config.toml
model = "waveform VAE"
dataset = "simulated sounds of rotating machines with and without faults"
train_examples = 39062
input = "waveform_16khz"
bottleneck = "kl"
encoder_arch = "transformer"
encoder_norm = "layernorm"
encoder_norm_position = "pre"
encoder_activation = "geglu"
encoder_mlp_ratio = 2
encoder_head_dim = 16
encoder_fused_qkv = false
encoder_bias = "all"
encoder_qk_norm = true
encoder_parallel_block = true
encoder_inner_norm = false
encoder_wave_strides = [5, 4, 4, 2]
encoder_subsampling = 2
encoder_layers = 12
encoder_width = 192
encoder_positions = "learned"
loss = "mse"
latent_channels = 64
decoder_norm = "groupnorm"
decoder_activation = "snake"
decoder_weight_standardization = false
decoder_widths = [24, 48, 96, 192, 192, 192]
decoder_blocks_per_level = 2
decoder_block = "plain"
decoder_attention = false
decoder_upsampling = "nearest_conv"
kl_weight = 0.001
init = "trunc_normal_002"
residual_init = "scaled_by_depth"
optimizer = "adamw"
lr = 0.0012
beta1 = 0.9
beta2 = 0.95
eps = 1e-08
grad_clip = 5.0
steps = 12500
batch_size = 64
epochs = 20.5
lr_schedule = "linear"
final_lr_fraction = 0.01
warmup_steps = 370
weight_decay = 0.4
Rows from block 6 of the encoder of a small waveform VAE, named by matrix and row number. Rows with one number belong to one neuron. Each number is 500 + 40 x the weight over its row's rms, rounded and kept within 0 to 999. All counts start at 0. Numbers have three digits each. After the name is the row's rms in percent of the matrix's.
Before each neuron's rows are labels from the 100 clips, of 14976, where the neuron reaches its largest size: "loudest" is the band of the loudest frequency at the time of the peak. Only what is clearly more common there than usual is listed. The data: simulated sounds of rotating machines with and without faults.
# gate: MLP gate (encoder.blocks.6.mlp.gate.weight, 384x192), inputs 39-77
# fc1: MLP up (encoder.blocks.6.mlp.fc1.weight, 384x192), inputs 39-77
# fc2: MLP down (encoder.blocks.6.mlp.fc2.weight, 192x384, transposed), outputs 39-77

loudest: 500 to 1000 Hz
gate.340 081:506490530520566509469499473506482484482553485536494526516516494547549536499451522515512585530436479513457458511512572
fc1.340 085:471526562473433490532488496510516561490487419538510490522502495482498424534482488498470466504536543521674496497544511
fc2.340 085:463532591507578497469490512553538447500428422530485524496463539469509474548460550539475412496435473460496594462521529

loudest: 250 to 500 Hz
gate.278 065:564464538492543481477512518544462508512500556524498517500508515445554461541473552537513468543497532519499503547529483
fc1.278 080:505418579502532496447507506533451506530552371561456556511406513507513575494447520534484522510472492585458443504490485
fc2.278 080:526445511490427548567518454463547487598475483479492480547483428512501515536546481520457526510514515488507464568471510

loudest: 500 to 1000 Hz
gate.161 071:515476554508497458556483521549574487400432571510491486478511486501514521569401561541501568546501548565550540555485525
fc1.161 088:474537494530478473501458432463533578488515459500440494499487489538514398464507494504510533475534469434454442552518539
fc2.161 086:479492407514541522518461487586505502503543517419475516540467438527491539540568580490514475495469546527527469478562484

loudest: 500 to 1000 Hz
gate.152 073:563512506516497477543489535500535510484469517489476486526529581588541530532492506496477516521515482477601445555461478
fc1.152 091:513545463507536442462527562500488506550528501435535511533499426457507516487453509498450576480439576532550472512531490
fc2.152 074:519501462485525518504466521467503524462589501498491474591451505507497530474563510502554415454495507540439551479537481

loudest: 250 to 500 Hz
gate.258 073:525523486514471535475500522435529500521548528495505483506563489540491567523530460469492490561467462520530511562476527
fc1.258 088:448464480498560523511479568475483458523542345404499513489456529552538476538546477521518510486471441494496443488508489
fc2.258 078:489489612508502485483479503508505529488472465534506490471527471528521398466503485509503469464375419468438529496407544

loudest: 250 to 500 Hz; 500 to 1000 Hz
gate.171 073:483518496493499471479511522466466489487577455490521551468526501586495508585483486504454531513471446491496493454448562
fc1.171 080:474447457510496455517521467498516480515463547412533524445533452492469420438553492520506443483532492418477472539529603
fc2.171 089:446435454503496510513495532461513496493497505468502503451478533477471551514572456507524487508588533524550528511566492

loudest: 250 to 500 Hz
gate.149 079:480434474516473574511487556520502415484552520510501501508594486476532499446561531530489484513501575553419499528548513
fc1.149 103:493515508498488489473499576515488507519568491516525530491495373557466504425615519497510473494486439451529538524444545
fc2.149 089:512479564506455510507513516443518567479537476481521488396525553473527454541537431468496517488481457487561502501467557

loudest: 500 to 1000 Hz
gate.17 067:479530517502498516463476461525551506507519452501512515548481489484452506443456540517468482544477536468538479494544543
fc1.17 081:514519533504512441548494569501580523529460471441546521453507531524462506411512498528459571496499484527466487454489447
fc2.17 069:485500541487505518440502505528508493484549451560523474426493514414434516511482527508467521462509524501509537502534568

loudest: 1000 to 2000 Hz
gate.279 071:561465441512474576530528518538479491518479488600495494555494508551539555524507545507501450492541532496390562574529511
fc1.279 089:424489445524474420509485521550479474550498472527522472467468541449513461481494523509543450503492527532466452455496506
fc2.279 088:544562546498534419487530547491508472523462477586516500503456523482531506540552448504519486498446435469467587453438468

loudest: 1000 to 2000 Hz
gate.271 066:511530565514521490523546513484520568478508416532538516494607533547496475472494500515443508489512519527538548467543519
fc1.271 076:481557468502443505547485550482459463436512513524538538509541540620446443480488463482473500503506498526577459533480519
fc2.271 073:594492544483479547487492446387538534540438480541517471467538552465525553476477408509523520518526517534534503534517524

loudest: 1000 to 2000 Hz
gate.8 057:524578530506548556500484442516520506528502489534510530534605570466480521484524547480475477496505486503519545553528505
fc1.8 072:478492438505460535533518519552468446427506381597509524537555455492521452511464558543507460507495610529416468510618519
fc2.8 065:532465451503564539456503526433513454515524465605485499591493448525472501471499488500544534531579486499426467538479464

loudest: 1000 to 2000 Hz
gate.189 067:498546537502452435466498409520539470550522578596577476500543538503474505511478517508495483552521496479508589539551473
fc1.189 085:506541436501550501434474578491448441584473586551488509524549454464446474488470470499534537493458480492465623492486498
fc2.189 076:517529510486420535500497417602536559492548452512483524493500466485442525436594606547471487471497496538534459476523521

loudest: 500 to 1000 Hz
gate.73 198:496502446557562507457496520564535496527500504501447444543470518523516512524492558440472472526447481556440531461475466
fc1.73 208:539476460517499521441523531575503477485494489571510459511502521483535445552464568484486444494465505519401522460465513
fc2.73 217:539516473487498528514539505496500444541459413624509512514547491577535556501532484502473500484464539513366520476499476

loudest: 2000 to 4000 Hz
gate.123 057:453476620508475502520441606489420542497501499627500516512416507485520438516517498504482482510584520507517508509588499
fc1.123 068:455505545508455537472519486497501533520534540535523494497423545498525497563527500501506547511412575483453550441531510
fc2.123 066:482511472517556543521511525481425516516454487530532532526485479463498533503570488494451501477386492482441541394518505

loudest: 250 to 500 Hz
gate.97 067:516553527507549532495513540510464534501550462507483496495476532500448567554458541503504469529530467552573520469505520
fc1.97 079:454505528526510493443512480515463546505485570542553485520547441471518405506400511470449496546569468495452532566525470
fc2.97 071:463474582475459483453478535485511486509488518504481484500469537353549467513499464500488497531519538469603542537520473

loudest: 1000 to 2000 Hz; 500 to 1000 Hz
gate.211 062:537522478528540457514478527591555484435468458473485507555580528520498452523559574514471527528505485541590456530540512
fc1.211 069:547446513517488535491532565494509533503501370411514526582469520528547521533465485522486485528464551497489398489589487
fc2.211 069:528523591497451505424552573430508576536469514536533480453537539446495518529438447491471504505562586567539591562504504

loudest: 500 to 1000 Hz
gate.156 068:524510481500505533493497515545531507495472505527506500518473536573504517541444534499479516520633491489567576530488496
fc1.156 079:548464525504501524447522460495519508476413504483508461498513590476495498476505520480454480463530419496452576575404473
fc2.156 072:476461455515542515534492530518528464474487516501450508578449489509490535494512487502493501537489544549498503441545462

loudest: 250 to 500 Hz
gate.87 068:521517470523547464475521477493492514441504449469510559523497543568587515503415498507599486506487548539499489528575497
fc1.87 076:465502459496548460458513499488582491527521556487496507486479471437493433584555490486528453478492521541476495457437548
fc2.87 076:439553569496596460461524579584486512509502516471519483470493506468481497539511536479487490523512457564574553452448479

loudest: 1000 to 2000 Hz
gate.318 090:462544587504506499533465451464556556458493467447492489499466503514527459615556468488481533493570597471517530528569517
fc1.318 108:495412558504495474525473502532543540472559515549493513491477537455487394470600522517545489513485491478478527530477497
fc2.318 101:477526445498571453504511526588548477471519506460524522568436497435545518486519565500523426531478509579489478379523478

loudest: 1000 to 2000 Hz
gate.260 066:514556613531480536569442518497515434498522458532520488503522521501503426505518517466448529585412529418509478487543507
fc1.260 082:512574383510502506535487512519490509525506453528536507521512406492539559511450519463478441514446515516480454491498524
fc2.260 069:520520405483456490522511563506419415521427603490492529525450506571527515503564536543475591534479538484532546532488461

loudest: 1000 to 2000 Hz
gate.110 080:535494530520426505489521462516502480525533447493503503500546538494497464464469518569477512513555455525447526535458590
fc1.110 097:499535490496533488488515465462449478535479594551482469496498480393493447507521469485539459502587491469393532515494431
fc2.110 090:503565491514390472466480468428473463545491501471474511497557499565515516486518473513399524504485398392512426519465518

loudest: 500 to 1000 Hz
gate.155 068:505456468510475535569516456540474541507498424470478467551518510468495469535413561534471541505602492443494451529541525
fc1.155 078:467511466519486454515537428483433526535565522556531518547504484512439507575485490473486503485535470524545474407529489
fc2.155 075:486461461495533523421538526485502414476426470521510489473552609514500509563529473506438522519553550549556521486522457

loudest: 250 to 500 Hz
gate.198 059:502477547510513478500508521448491472543542490488523524505511520457483472572486457498465496546544509501537525474559568
fc1.198 070:503470588497507472498493502467461571449538480541487529482409566494509519467474467496544520466562506502471561491507518
fc2.198 064:471499502497474550523484455559471557494534483546502498480548472524496455476521540497485363459481420436442533475491503

loudest: 250 to 500 Hz
gate.324 076:544554606501580474543526448502513515520516536507536550426492546511550481556509507485544549527454472518553538541573464
fc1.324 085:449504525499488503566509452501550473500477429464461466473497567538499525540382518501490508487435553503522509517505487
fc2.324 086:532488522490404517549497492353494488513483454502491491515487525555499507530489424504468557491511526468478467565520519

loudest: 1000 to 2000 Hz
gate.162 240:506501476489496556495479437423509515455517527538480537492548472514446496510512438532456556476449524473462568534521545
fc1.162 149:530518491501444551427506546546549471485493453467476505580487486531476505460452539506490453499463604528490460475606512
fc2.162 158:563534504503526510482541548484550441487393466572502495552478558572537478530486469478460460511507527569470526432480428

loudest: 1000 to 2000 Hz
gate.294 079:509536525525498472489505439519546513547487542555523518477503537529539516497449506507535460562526504542481529551537501
fc1.294 090:456460486521454500536466496459460448533553430476493511487564448473540453444533484497438478485508493449441542484557499
fc2.294 082:516450488492521552436481522490441520474548619522493491452548541446484522414492492503499535469419502468445532524505577

loudest: 2000 to 4000 Hz
gate.177 079:567468444518501519544506464492486452529496522484473501502507456580526468590464518522564575532524458440530469540454524
fc1.177 095:455460458499469471464491403482545507503517486506526487479497555476491476454437473504508488504523537571547563470493495
fc2.177 083:535486491483506518458488489513507473461481544558495512574500498516466550564561489530482426487473524526525537421560479

loudest: 1000 to 2000 Hz
gate.93 234:545494504539557511419532486533528490478492526543476466538489544561491498507547527463478426512483499570462549455485452
fc1.93 142:504460504509464464480491501548524497533507489502500487534495506490532454476475530485425408547479487566463486514481440
fc2.93 152:558537500510441448521549464513528498468469493509528518485560569582507577507463517486443555526486478506462446562506437

loudest: 1000 to 2000 Hz
gate.28 082:541539448518479448489504530490490520515507557513491506464436498401528482535538525489525494484487457487475596534500536
fc1.28 096:532432550488547512459491487452531524506484472526502515473552471515516502497547469527473461512477496452525500546572490
fc2.28 089:465456474522526573516465460452463542485573587503479464515483450518422431490545430489521452480514503463478551554498531

loudest: 1000 to 2000 Hz
gate.9 206:535510539534510517414535493553537519528494501572476441532504501527544470515538550445468452496438512542459550510478508
fc1.9 177:461507445461488525523464540408444487519521561410504555505536468491496522464535409541470511517494483494549479494501468
fc2.9 198:474502555541590453526465526501467529471509503426478468431494539432474517538494531490530518515499418444578485517495509

loudest: 250 to 500 Hz
gate.179 059:524538528497478488543475448556506567505519596497552473551554514633499467530518547471524485488495497459611475484561539
fc1.179 081:459564400499497424584509432534486585480392581520560480457470548498515448434437546477519487496559506545500613531483492
fc2.179 073:481525492501468524437518513460511498432507527459511488521482478449520490503481481477479447501449515530549508554511486